A small segmentation model, trained from scratch.
Model: encoder norm layernorm, encoder activation swiglu, encoder layers 12, decoder norm groupnorm, decoder widths [64, 64, 128, 256].
Rows from block 4 of the encoder of a small segmentation model, named by matrix and row number. Rows with one number belong to one neuron. Each number is 50 + 10 x the weight over its row's rms, rounded and kept within 0 to 99. All counts start at 0. After the name is the row's rms in percent of the matrix's.
After each neuron's rows are labels from the 100 images, of 14848, where the neuron reaches its largest size: "place" is the part of the image that holds the peak; "lies over" is the class under the peak. Only what is clearly more common there than usual is listed. The data: rosettes with rotational symmetry. In brackets: how many of the 100.
# gate: MLP gate (encoder.blocks.4.mlp.gate.weight, 416x160), inputs 0-159
# fc1: MLP up (encoder.blocks.4.mlp.fc1.weight, 416x160), inputs 0-159
# fc2: MLP down (encoder.blocks.4.mlp.fc2.weight, 160x416, transposed), outputs 0-159

gate.233 113:59 23 41 46 50 46 52 51 48 48 53 62 54 49 55 41 51 62 38 50 52 45 33 47 55 63 50 42 60 40 52 39 40 41 59 42 43 56 43 66 39 64 51 53 50 47 54 34 46 53 35 48 54 53 64 55 54 64 61 42 71 52 45 43 22 46 59 60 52 63 64 63 68 51 51 53 39 48 49 37 64 41 55 33 59 54 54 50 39 44 41 52 71 44 45 49 49 60 61 65 62 54 45 42 54 56 61 32 50 45 51 56 59 59 55 44 41 60 36 36 31 49 58 38 41 55 50 44 46 46 63 64 50 53 53 73 53 51 51 73 67 56 45 32 37 33 53 57 20 66 50 55 45 64 40 41 49 46 63 53
fc1.233 117:51 54 48 67 49 63 47 43 47 55 39 40 62 51 57 43 61 33 47 43 45 50 48 43 45 49 59 47 39 45 30 50 41 69 57 36 50 45 40 46 36 45 50 44 52 30 51 41 49 44 45 55 55 64 36 59 43 53 45 45 39 48 45 34 74 47 50 39 53 51 42 39 53 79 64 52 43 39 33 53 30 57 48 45 66 54 47 65 43 57 55 25 42 60 46 44 41 53 66 69 18 49 47 44 63 49 46 39 50 67 57 47 29 45 36 37 46 53 60 61 37 67 50 40 49 41 64 47 48 47 41 48 62 39 38 38 55 64 47 54 54 35 62 39 62 61 55 53 60 38 51 54 34 41 50 54 51 49 52 41
fc2.233 100:64 44 50 47 48 27 53 63 48 53 45 61 46 57 51 46 61 41 50 69 51 54 45 58 59 61 37 58 43 57 59 51 51 55 51 40 54 42 70 54 29 57 39 42 56 58 52 43 42 54 54 48 46 41 54 35 56 77 57 44 47 48 55 57 66 34 43 39 52 35 56 46 55 39 56 52 50 48 35 28 47 48 55 60 67 20 50 49 47 71 60 58 57 58 44 55 48 56 48 55 54 53 44 46 65 43 40 43 61 37 48 65 56 36 68 44 52 31 38 50 57 43 55 35 35 48 49 61 26 42 42 65 70 54 41 45 38 57 45 55 59 72 35 30 50 40 60 63 60 55 44 57 67 58 47 59 49 52 51 57
place: bottom right (61)
lies over: backdrop (87)

gate.330 090:48 35 62 54 51 53 51 38 62 59 42 38 30 47 53 62 58 60 42 57 41 52 42 59 65 43 26 62 51 44 64 47 66 53 41 55 34 55 43 52 36 49 55 50 53 53 40 46 57 44 60 55 72 46 50 45 43 49 53 43 62 64 67 73 51 41 46 67 55 44 35 45 51 47 49 40 42 50 37 54 53 43 67 44 49 39 61 57 55 57 53 72 52 65 37 70 49 44 64 54 53 64 67 40 46 55 45 40 53 63 45 63 54 67 49 47 57 28 38 57 47 43 49 48 51 49 56 54 59 56 51 74 51 45 42 52 38 51 60 57 64 40 61 41 51 45 40 55 73 56 44 57 73 45 53 45 56 56 20 50
fc1.330 090:66 50 34 58 42 63 42 55 40 53 48 27 65 43 38 39 59 46 45 22 52 55 61 39 56 44 52 61 51 56 61 42 52 32 42 41 35 56 53 43 71 49 66 50 60 50 48 60 58 65 52 57 39 50 54 64 55 42 49 41 36 49 67 46 58 73 56 63 43 46 45 42 52 44 22 55 43 30 47 32 52 68 49 47 52 41 66 49 52 56 41 58 42 57 49 61 48 40 69 50 59 60 45 42 57 40 53 49 39 41 52 45 38 41 35 60 43 35 26 48 42 34 47 39 31 51 55 41 43 64 50 41 51 52 49 61 59 37 58 50 62 47 45 44 43 38 52 42 41 48 51 64 52 56 59 55 66 57 45 41
fc2.330 100:42 51 49 46 43 58 41 32 41 67 58 43 55 40 58 50 50 60 53 60 46 51 57 57 63 61 58 67 47 48 33 59 55 49 38 64 44 47 54 22 47 32 54 45 59 60 72 47 51 43 36 56 47 56 59 60 55 45 59 50 51 41 35 42 53 57 55 61 47 75 53 66 59 58 58 59 50 39 54 55 53 63 46 58 58 43 56 31 57 59 39 55 41 50 56 46 65 52 37 61 76 62 25 58 48 47 61 53 60 32 57 41 41 49 49 49 61 31 31 46 54 49 46 54 58 73 64 59 45 50 74 40 50 44 49 47 31 44 31 55 35 56 43 39 53 53 45 62 47 51 40 53 43 47 61 49 57 45 33 60
place: bottom centre (63)
lies over: backdrop (93)

gate.403 100:43 66 51 50 53 55 38 49 58 29 67 65 48 56 60 65 56 43 51 55 45 38 56 46 44 67 64 49 49 38 44 46 48 35 60 58 34 46 73 41 47 40 34 43 62 31 52 52 57 55 48 51 49 38 56 55 76 53 36 64 44 61 51 57 38 58 45 45 53 40 61 42 58 32 43 56 51 61 54 41 36 43 50 47 44 48 33 59 47 54 41 56 56 50 47 36 49 44 83 48 48 51 55 45 49 56 46 56 69 53 56 50 44 57 61 56 37 37 41 38 57 46 55 47 46 58 68 33 42 78 56 52 72 35 52 56 65 48 48 34 47 63 61 41 35 52 43 52 51 61 42 53 52 62 64 47 53 57 31 55
fc1.403 097:53 63 48 56 57 51 53 42 51 50 44 43 44 46 38 34 57 42 53 59 53 50 40 33 30 45 53 78 46 61 48 39 53 73 61 36 36 34 45 57 53 44 39 45 43 59 53 46 49 44 50 54 55 54 58 59 43 68 46 56 56 48 39 45 47 57 45 49 62 36 52 60 68 62 69 31 50 44 50 62 55 64 62 46 37 37 74 44 58 33 70 60 51 40 59 43 73 50 40 50 41 46 48 54 51 38 45 41 51 59 43 60 56 59 31 54 63 35 54 50 45 60 44 59 72 53 64 61 61 44 45 47 51 50 39 60 46 47 54 55 41 49 42 55 42 30 35 38 49 57 52 61 40 64 36 37 75 54 47 58
fc2.403 100:44 73 38 41 44 54 37 52 48 54 42 53 31 54 76 55 43 53 56 52 55 58 36 43 54 54 50 43 55 59 53 55 57 37 38 60 48 37 42 65 46 40 53 63 32 37 47 68 50 49 50 54 56 39 48 21 59 70 54 63 53 53 48 49 51 57 28 44 32 40 49 46 71 55 41 47 56 43 48 44 47 47 60 63 38 53 50 38 43 71 66 52 64 41 53 52 45 43 39 50 44 76 61 66 47 68 39 48 52 46 46 49 55 54 47 53 48 36 54 39 42 28 51 58 59 48 69 43 56 50 42 54 48 58 56 59 37 58 46 42 45 35 61 47 49 41 31 58 42 44 43 28 48 48 44 41 45 67 61 50
place: bottom right (40); middle right (34)
lies over: backdrop (100)

gate.0 097:47 46 48 49 43 30 49 39 61 49 55 51 56 50 45 50 51 52 54 42 53 49 52 58 51 39 43 47 51 46 47 63 46 63 52 47 32 53 62 44 44 42 52 56 65 51 63 50 58 66 46 70 48 67 53 63 46 61 57 83 55 68 42 53 32 49 44 56 56 43 44 63 43 36 62 42 24 45 52 67 55 46 51 48 44 47 39 56 48 41 48 63 47 46 47 51 47 44 29 50 60 43 53 30 39 39 63 45 40 48 38 57 66 58 49 33 50 46 52 39 41 58 39 46 48 61 27 56 45 48 42 50 37 53 66 45 43 61 57 50 60 42 17 54 60 52 45 62 33 50 39 56 69 59 47 70 54 60 29 59
fc1.0 097:16 29 51 46 60 55 38 53 43 61 52 44 30 60 35 64 57 54 58 58 41 51 65 41 47 51 33 38 50 53 44 42 44 56 52 33 58 60 49 39 23 50 56 54 35 50 52 50 65 40 31 59 40 43 47 42 61 54 48 37 58 58 52 37 48 48 63 44 37 41 39 61 48 75 57 48 57 45 56 37 51 51 54 48 44 52 61 42 45 43 61 41 67 60 42 45 68 52 58 53 34 46 43 64 48 60 51 54 39 52 46 35 41 28 56 60 37 54 49 48 64 55 34 49 57 44 52 66 55 57 38 58 57 57 38 57 45 42 53 46 44 52 53 64 43 51 62 60 73 46 56 50 33 47 47 59 72 57 56 42
fc2.0 096:53 37 54 60 65 58 34 65 39 45 42 62 35 42 40 53 67 43 42 45 53 37 59 56 36 65 44 48 52 54 45 43 54 46 35 28 58 65 31 46 45 56 45 46 55 58 36 58 46 36 60 63 46 53 45 55 30 43 59 78 40 52 51 54 54 34 33 52 55 48 63 50 67 56 59 32 53 42 52 62 59 42 53 44 54 61 57 51 35 59 69 49 58 41 55 54 50 47 57 54 58 55 49 37 51 72 52 49 59 27 43 51 43 46 50 39 54 51 52 47 46 35 42 68 39 40 36 34 61 66 37 62 53 60 60 54 55 49 38 54 48 74 44 58 35 42 50 50 51 50 43 55 41 67 65 47 58 38 44 56
place: bottom right (53)
lies over: backdrop (84)

gate.310 094:50 50 60 61 43 53 53 51 54 44 50 55 45 70 55 31 42 33 53 52 31 58 56 44 46 42 59 63 54 40 49 51 69 68 58 62 56 52 58 37 52 49 65 47 48 42 60 63 51 38 53 48 44 53 70 62 50 49 47 63 58 68 46 48 59 55 53 48 55 57 55 41 44 45 53 62 49 49 58 44 55 47 50 58 41 37 53 65 35 50 38 26 50 51 41 59 47 30 32 66 53 35 52 33 55 61 60 55 32 62 66 71 45 60 43 47 47 67 40 43 54 47 70 30 42 54 52 33 71 35 46 69 53 48 57 61 41 45 60 66 59 76 47 54 45 41 46 68 30 51 47 54 48 50 51 54 47 50 44 45
fc1.310 097:42 52 58 47 47 39 55 44 52 52 72 49 60 41 60 57 72 57 48 50 59 36 43 44 56 58 54 51 58 71 54 52 31 63 58 56 43 46 65 48 30 64 53 57 51 53 37 56 43 59 42 48 42 47 32 58 24 56 43 34 49 54 36 49 55 65 35 51 61 58 37 48 41 39 45 40 35 47 44 43 57 49 36 46 57 52 41 63 52 44 51 44 55 40 48 48 56 64 87 50 50 41 39 50 36 65 45 47 53 71 56 33 39 52 58 34 67 60 70 58 41 52 49 56 50 52 53 47 58 51 38 39 52 55 54 35 31 38 31 41 48 42 37 53 56 47 46 52 51 39 42 63 55 48 39 68 58 57 53 63
fc2.310 097:36 75 60 43 51 63 48 60 28 22 58 29 50 34 57 44 62 54 44 47 48 64 44 56 45 50 65 51 55 51 44 47 43 46 62 42 46 49 64 54 47 47 56 48 64 44 61 50 78 57 56 69 62 37 26 43 54 48 38 64 33 45 63 48 46 49 50 51 49 52 54 58 48 34 38 47 46 39 59 44 44 50 62 41 44 47 48 43 59 52 40 49 59 58 54 50 42 30 36 44 38 62 48 47 54 49 32 52 54 45 61 50 53 54 58 64 53 48 66 55 58 35 57 44 71 33 39 50 41 52 60 30 46 34 46 48 49 53 45 48 48 70 57 47 63 42 62 33 43 70 38 45 43 64 60 56 55 53 44 55
place: bottom centre (30)
lies over: rosette (70)

gate.355 095:62 52 62 24 54 33 45 43 54 57 65 38 49 50 65 64 31 47 54 46 49 47 45 61 23 54 52 55 43 59 53 54 26 48 50 51 48 51 60 47 52 49 40 64 56 62 58 41 41 30 55 41 58 51 74 32 35 58 61 39 39 41 40 42 57 52 49 54 48 67 53 53 58 58 69 54 47 31 58 56 58 61 47 35 40 43 57 67 51 58 44 60 48 46 48 40 61 53 56 54 42 45 53 50 61 60 54 56 42 38 45 43 52 58 56 47 53 33 59 45 56 65 73 66 62 44 42 52 58 64 50 60 67 49 46 54 50 54 26 73 54 64 33 48 59 59 57 50 49 63 53 43 45 64 62 55 52 52 42 56
fc1.355 095:40 39 50 53 63 57 35 51 54 52 45 46 44 30 32 53 54 55 34 48 44 49 49 42 61 49 49 37 56 53 48 60 72 46 65 57 18 41 48 55 60 55 53 70 61 49 58 52 69 52 50 51 62 34 35 57 54 53 48 61 52 51 55 24 28 59 51 49 49 65 46 34 45 50 39 20 47 43 42 52 44 22 48 55 37 58 58 38 48 43 51 55 58 52 59 46 59 40 54 62 40 56 43 56 39 50 59 53 53 50 35 61 50 31 55 62 23 65 49 41 54 60 43 40 41 54 62 40 49 69 37 45 62 66 41 41 48 58 55 44 42 55 56 57 55 47 35 53 40 48 53 58 42 49 48 44 57 51 46 58
fc2.355 093:53 53 37 55 59 65 54 43 43 58 51 54 27 45 48 60 47 45 56 54 57 44 42 46 60 50 26 49 56 53 62 55 51 45 59 49 47 36 48 68 55 92 58 54 47 46 49 44 42 42 48 62 72 48 51 46 48 66 42 50 58 68 57 47 55 42 44 34 52 47 41 44 52 55 55 64 64 42 54 57 51 62 31 56 45 50 47 57 54 35 68 67 47 35 41 53 63 42 57 50 58 44 53 60 45 52 42 73 56 47 47 41 57 40 51 51 57 59 34 36 57 56 52 69 45 33 36 72 56 41 54 51 38 53 40 43 54 61 41 43 60 22 55 53 58 37 50 43 56 66 49 51 69 59 54 45 36 47 58 41
place: top left (81)
lies over: backdrop (94)

gate.245 104:51 55 53 53 56 60 51 52 69 54 68 74 54 48 48 53 66 57 42 55 50 69 43 28 55 58 49 45 53 55 49 64 43 50 66 22 53 65 52 43 44 56 57 55 45 58 66 70 60 55 65 56 49 35 51 46 57 58 32 53 56 33 39 60 65 57 57 59 56 35 47 26 48 43 46 45 43 59 45 56 43 37 57 58 51 63 52 48 38 41 51 56 54 32 45 49 33 58 33 44 47 58 63 34 33 65 45 47 60 55 40 49 53 53 57 44 44 61 56 51 30 41 49 77 29 62 52 65 55 50 51 46 61 42 42 52 59 53 56 68 62 44 50 52 53 47 55 55 45 53 63 36 42 64 57 50 58 46 62 59
fc1.245 131:61 47 46 48 42 47 53 26 47 54 44 76 64 48 49 45 52 32 38 47 49 41 50 61 35 38 51 49 51 54 46 32 45 63 51 51 74 43 41 50 58 48 53 46 28 69 52 55 64 57 56 50 51 40 56 48 63 37 44 70 55 50 30 59 44 38 43 51 59 45 55 48 56 56 37 51 49 45 51 36 22 73 59 60 51 38 52 50 43 44 43 44 56 30 45 54 50 58 58 44 48 31 49 47 31 55 50 51 77 42 63 61 45 61 44 42 66 37 43 51 62 59 47 62 46 46 51 65 48 45 40 57 57 71 41 36 51 47 52 46 58 49 48 27 63 57 57 46 45 61 43 49 43 53 52 55 55 54 27 55
fc2.245 112:49 43 45 48 61 50 74 56 30 56 54 43 41 52 40 69 40 34 58 60 41 31 73 50 45 41 51 56 42 53 47 55 45 55 45 56 50 51 48 42 72 56 44 46 46 40 35 49 53 51 56 37 55 68 49 51 40 29 55 56 43 62 41 41 43 47 49 45 51 49 48 44 42 60 38 51 19 47 54 50 48 47 37 50 63 57 51 54 52 53 56 41 26 63 66 52 46 47 51 20 46 52 54 37 47 65 51 46 55 43 44 71 43 65 48 45 53 61 46 57 52 31 44 54 40 44 43 67 57 38 52 57 65 41 54 54 27 54 41 46 34 35 36 45 52 63 40 46 50 51 53 48 46 46 28 35 47 61 62 66
place: centre (31)
lies over: rosette (74)

gate.191 103:37 38 36 45 69 44 59 47 33 49 43 53 42 60 53 52 53 47 52 45 52 43 50 18 59 39 50 50 43 42 45 24 54 54 61 65 49 57 58 55 39 44 43 47 59 71 65 49 51 38 42 48 61 55 39 39 50 54 55 70 51 34 42 46 61 55 53 47 56 37 55 34 45 48 52 46 51 58 51 45 59 60 57 65 54 45 63 62 47 34 38 64 40 63 65 52 50 43 40 61 43 58 41 39 51 50 49 41 44 40 39 57 65 62 57 52 40 59 58 58 64 42 45 55 46 56 51 64 41 48 43 63 55 57 52 59 43 44 69 65 31 51 32 24 58 72 46 49 25 54 35 55 61 42 51 58 34 57 52 48
fc1.191 104:53 52 54 57 48 51 57 55 59 39 52 62 54 65 52 51 32 52 41 55 47 68 42 76 65 53 66 56 49 66 57 53 45 53 46 48 45 50 56 36 53 41 62 56 66 28 25 60 39 59 45 56 33 51 47 54 40 53 57 40 55 29 53 47 54 43 51 46 30 51 44 54 59 46 53 41 37 60 35 61 58 46 38 57 64 58 38 60 51 50 45 41 69 51 41 48 46 29 44 46 37 39 61 38 52 46 45 60 59 41 58 55 55 54 43 38 46 31 44 58 65 40 51 44 51 38 60 61 38 66 65 42 35 41 51 65 46 58 39 29 51 42 32 48 44 40 36 55 62 40 66 58 40 44 60 35 59 45 60 59
fc2.191 100:55 46 52 49 33 37 48 63 53 60 39 63 38 37 39 57 51 55 57 28 44 41 60 54 45 36 29 52 42 37 59 41 43 48 61 43 73 48 50 42 61 54 64 49 47 51 40 49 58 50 42 41 56 47 61 38 57 40 48 47 62 53 61 53 59 60 37 43 53 45 60 56 37 52 65 52 51 47 37 55 31 68 27 34 52 48 48 54 69 59 56 47 24 62 52 58 41 53 40 48 45 53 51 74 43 55 57 59 44 50 44 44 44 49 49 61 54 49 41 56 38 55 67 44 40 42 32 48 42 59 73 57 54 44 38 52 51 43 49 51 46 34 74 46 37 48 30 46 52 54 66 58 54 48 64 62 40 42 44 73
place: centre (47)
lies over: rosette (92)

gate.313 100:65 53 38 41 42 56 42 59 65 42 51 65 44 66 30 41 55 47 49 61 49 54 58 45 61 46 57 46 57 45 40 54 50 23 40 54 34 80 61 39 55 55 59 57 43 33 47 52 48 52 62 54 35 50 51 31 32 56 58 56 56 55 59 49 54 40 56 46 49 71 45 55 42 48 51 79 53 56 31 39 35 52 70 32 54 51 36 48 45 47 38 68 45 31 56 71 51 48 40 74 63 43 53 66 46 49 50 59 65 55 50 48 49 54 48 54 58 40 47 46 52 51 47 42 57 58 35 57 43 65 48 63 50 61 42 63 61 54 51 58 43 48 49 42 60 55 41 61 38 38 67 52 49 55 50 64 55 60 50 45
fc1.313 089:55 41 46 45 45 43 48 65 56 49 58 65 46 65 42 24 31 52 58 48 48 49 41 37 48 38 51 58 63 66 60 44 36 56 62 66 43 32 52 47 56 42 46 52 50 50 72 55 40 53 45 63 55 48 38 52 48 45 62 68 70 61 53 56 34 45 71 54 43 43 55 52 46 37 43 67 56 58 64 46 42 52 56 56 40 32 47 44 48 58 45 57 52 41 76 48 64 67 63 42 51 43 46 49 61 46 38 49 57 50 37 60 31 59 50 58 49 45 45 59 53 56 48 56 36 44 37 48 79 55 74 39 65 65 51 46 50 45 41 43 40 64 55 42 42 53 57 51 50 57 47 44 68 47 53 75 43 50 56 54
fc2.313 098:62 58 53 53 50 42 56 42 53 28 74 50 35 16 69 48 69 40 41 51 40 50 48 40 54 42 51 66 60 57 45 41 59 39 39 48 48 62 48 41 38 45 51 56 59 49 48 65 50 42 39 61 48 45 34 54 46 47 48 54 75 61 53 56 40 40 58 53 27 53 54 46 42 49 63 36 53 39 65 62 56 50 45 44 38 46 43 48 46 39 53 51 43 51 44 62 53 52 47 57 61 46 38 47 58 54 55 33 37 48 36 51 22 58 34 53 47 50 48 50 53 34 43 55 56 40 33 54 40 46 48 26 35 34 54 43 60 64 39 45 38 47 52 45 32 49 49 44 61 51 64 56 63 61 44 35 43 39 39 61
place: bottom centre (52); bottom right (34)
lies over: rosette (91)

gate.41 113:41 25 45 40 60 57 51 49 55 40 56 56 20 56 43 44 45 55 66 49 36 70 49 58 45 58 34 46 39 52 43 42 55 77 54 50 60 52 40 61 54 52 38 56 41 33 53 59 43 59 54 57 47 53 53 52 59 52 52 48 51 55 54 57 38 42 48 48 46 39 45 76 45 32 33 56 53 34 59 42 51 49 50 42 39 45 30 55 48 45 39 56 51 57 59 49 41 45 37 45 56 50 61 53 53 63 38 45 22 60 44 34 62 61 67 59 44 41 63 34 47 36 50 60 43 47 55 46 80 41 58 38 59 39 57 63 56 39 46 52 59 59 41 49 36 55 55 51 44 52 57 36 49 45 38 35 34 48 41 43
fc1.41 114:43 35 54 38 55 57 68 41 33 57 40 50 40 62 50 48 43 48 49 52 58 84 42 48 41 66 46 51 34 54 58 53 59 79 32 74 38 47 52 28 43 44 60 56 52 41 43 65 67 42 44 43 54 56 26 46 33 51 63 45 42 63 43 49 47 39 36 65 53 49 60 53 50 40 36 55 49 50 52 42 56 42 55 49 44 39 49 47 52 48 53 39 42 46 46 49 40 53 36 41 56 53 48 56 62 28 35 36 55 53 68 43 65 41 65 49 59 48 60 53 36 50 42 48 45 53 49 55 67 52 46 39 62 35 47 51 65 38 43 40 43 56 48 45 36 61 41 42 58 40 57 38 53 44 61 41 38 48 48 35
fc2.41 106:51 59 42 49 60 45 49 24 53 58 61 53 51 58 53 55 53 48 58 38 55 67 49 41 55 57 53 49 56 49 56 29 48 54 27 57 48 45 39 54 47 47 45 33 29 48 61 51 42 48 54 43 51 50 51 41 54 52 61 31 45 54 44 40 40 61 61 63 49 62 56 54 35 64 36 66 37 64 60 47 34 37 54 54 56 60 44 42 45 41 38 49 50 52 65 56 49 62 48 46 40 54 62 48 47 34 56 74 65 44 59 57 39 42 48 46 58 38 47 41 52 42 72 43 29 54 46 43 70 56 50 46 44 51 66 54 32 54 67 53 50 64 52 69 55 66 51 51 29 63 71 57 50 52 37 50 77 56 42 40
place: centre (63)
lies over: rosette (99)

gate.238 121:48 55 54 54 47 43 77 45 35 55 58 51 40 80 59 61 56 32 54 36 51 63 48 39 59 63 57 57 59 44 59 53 55 73 41 59 47 47 57 45 52 40 40 54 44 78 56 42 51 59 54 46 45 69 72 39 45 63 47 32 51 48 52 50 62 42 45 58 49 41 50 48 63 56 42 51 45 55 74 62 48 61 45 55 38 49 58 50 40 48 62 65 49 59 65 53 46 52 25 54 62 57 63 52 60 57 59 59 51 48 60 57 55 55 39 59 31 40 61 46 25 56 49 33 29 50 61 40 49 48 42 31 55 45 48 42 43 55 45 66 37 42 42 44 54 59 50 51 49 39 57 48 51 54 57 67 48 38 37 50
fc1.238 112:43 51 58 49 53 73 38 42 37 47 39 45 49 44 40 36 51 45 47 79 35 63 39 47 55 40 61 60 49 40 39 39 43 77 33 65 45 62 49 51 42 47 60 47 47 39 47 43 53 52 51 57 50 59 42 39 42 36 41 46 47 48 52 43 47 69 54 36 63 55 47 45 51 44 47 66 45 49 56 64 40 40 71 64 65 32 54 63 61 47 43 45 50 41 43 54 54 37 44 49 45 65 46 55 64 59 65 67 32 63 32 57 52 47 41 63 45 54 48 48 36 52 31 41 48 52 50 44 80 56 51 54 44 55 59 49 51 52 58 48 29 61 46 58 35 44 57 48 46 59 60 35 56 55 50 60 27 46 44 43
fc2.238 097:52 51 44 50 55 40 74 51 48 59 51 32 43 44 57 47 57 30 57 50 50 35 58 56 65 54 43 53 64 39 41 46 42 47 37 38 37 42 50 66 73 37 36 25 48 36 58 59 54 47 44 52 50 54 37 47 56 55 60 45 47 41 47 49 47 51 53 60 52 52 38 39 54 38 38 69 51 55 65 71 67 66 35 59 48 74 44 48 55 72 65 50 40 45 47 29 53 48 46 43 49 61 53 54 56 41 53 46 57 56 50 54 42 57 40 60 60 47 56 44 52 42 47 70 51 39 57 39 85 40 53 40 53 62 42 53 51 61 51 49 53 53 47 64 64 61 61 54 47 53 47 64 60 46 37 44 66 60 41 63
place: centre (73)
lies over: rosette (100)

gate.207 116:53 61 48 32 48 56 62 32 44 53 51 72 46 48 39 71 54 60 34 65 51 34 53 44 54 48 32 49 56 51 18 25 50 42 49 49 72 63 48 35 36 51 58 48 50 34 62 49 61 42 45 40 40 48 71 36 40 40 52 39 44 49 43 48 63 64 60 45 50 52 55 46 46 49 42 49 42 43 42 47 30 63 46 61 55 38 59 63 45 56 40 59 53 59 43 50 64 32 44 48 55 50 46 60 40 39 51 34 52 54 38 40 49 60 56 43 47 63 49 43 59 64 64 56 48 33 52 47 47 39 69 58 40 49 53 57 53 55 33 58 61 55 65 47 49 45 43 46 58 46 36 46 60 40 39 43 59 68 67 55
fc1.207 111:40 56 53 39 29 69 15 27 43 64 34 29 55 53 61 70 46 57 60 56 45 53 51 62 52 59 46 45 60 61 47 44 54 38 46 50 51 47 72 52 21 54 52 37 47 35 57 52 38 46 48 53 56 44 75 46 42 46 50 48 68 49 43 44 61 49 61 53 52 57 40 41 48 48 46 54 54 42 39 60 53 57 35 58 50 36 58 59 44 46 50 64 30 47 43 38 67 38 61 48 49 54 50 58 55 49 43 46 46 44 52 48 52 51 66 50 54 60 37 51 60 67 42 46 60 43 50 59 37 56 42 52 49 39 43 42 61 35 58 49 38 48 52 48 33 46 49 45 49 30 40 68 27 41 55 44 45 52 35 52
fc2.207 106:51 47 71 40 39 55 47 54 53 59 53 56 64 52 57 40 51 58 43 42 60 53 57 42 43 47 63 53 51 38 25 49 35 54 44 45 59 35 29 35 47 48 32 48 43 47 42 64 32 58 47 34 51 64 52 53 34 64 57 64 48 65 51 61 59 49 63 43 52 37 42 63 41 46 56 46 35 59 29 38 39 49 57 50 39 53 46 33 42 58 57 71 44 66 51 63 33 42 46 55 53 31 46 37 49 49 73 42 39 65 33 73 59 40 41 52 47 51 47 53 55 49 56 57 47 59 54 39 60 43 33 57 39 51 49 58 46 43 39 59 54 50 42 45 46 39 59 49 33 43 57 54 47 42 58 45 73 51 67 52
place: top left (88)
lies over: backdrop (100)

gate.8 103:65 43 61 44 39 44 42 25 40 48 48 42 53 58 57 53 53 68 27 44 64 49 52 68 63 62 53 42 54 50 53 62 58 36 49 54 59 45 51 52 44 71 41 52 52 49 58 38 61 46 74 60 36 54 61 51 39 57 52 54 49 32 32 67 58 40 37 48 45 34 44 26 44 79 78 50 53 55 54 47 51 65 57 45 44 43 54 59 42 48 73 54 37 44 40 47 46 62 59 48 54 58 56 40 48 56 55 55 50 49 42 61 54 62 60 31 60 55 56 51 55 56 52 45 47 42 58 51 59 58 48 39 55 42 59 49 27 60 47 50 56 42 53 44 42 38 63 55 47 61 25 60 60 53 41 61 43 60 53 47
fc1.8 114:41 49 42 68 63 49 52 48 51 40 58 59 46 35 51 62 71 39 51 47 53 47 40 41 44 46 52 67 51 38 59 52 29 52 48 49 31 63 51 40 58 38 40 37 56 76 49 43 59 46 55 67 35 36 19 53 38 56 45 43 46 62 52 47 41 57 44 46 50 78 49 65 49 39 36 34 60 35 50 53 60 62 45 48 52 55 57 43 47 46 26 38 51 35 52 35 60 56 43 35 54 40 39 50 41 42 40 44 36 36 50 52 56 42 52 56 51 43 62 46 34 33 36 51 52 54 41 39 53 53 55 42 44 38 39 43 53 37 60 34 53 45 59 47 40 50 50 61 56 53 58 64 36 52 40 47 35 44 60 33
fc2.8 105:55 69 41 59 64 51 43 48 45 44 56 38 49 40 57 49 42 36 43 60 62 44 40 69 52 56 50 48 62 71 57 60 61 62 70 66 42 60 62 58 39 55 35 41 47 62 70 49 69 43 43 55 51 47 45 50 65 40 53 49 43 60 53 64 37 30 57 55 38 67 55 46 33 47 53 53 41 53 51 56 54 40 40 43 47 49 75 41 56 36 62 40 53 38 68 41 53 61 47 60 53 58 65 48 59 36 43 57 63 58 45 30 61 64 33 34 43 61 52 46 47 49 59 42 56 48 55 51 26 40 52 37 33 53 27 54 52 56 61 51 36 47 57 37 41 58 38 52 59 57 46 43 46 45 56 45 42 57 57 56
place: top left (93)
lies over: backdrop (100)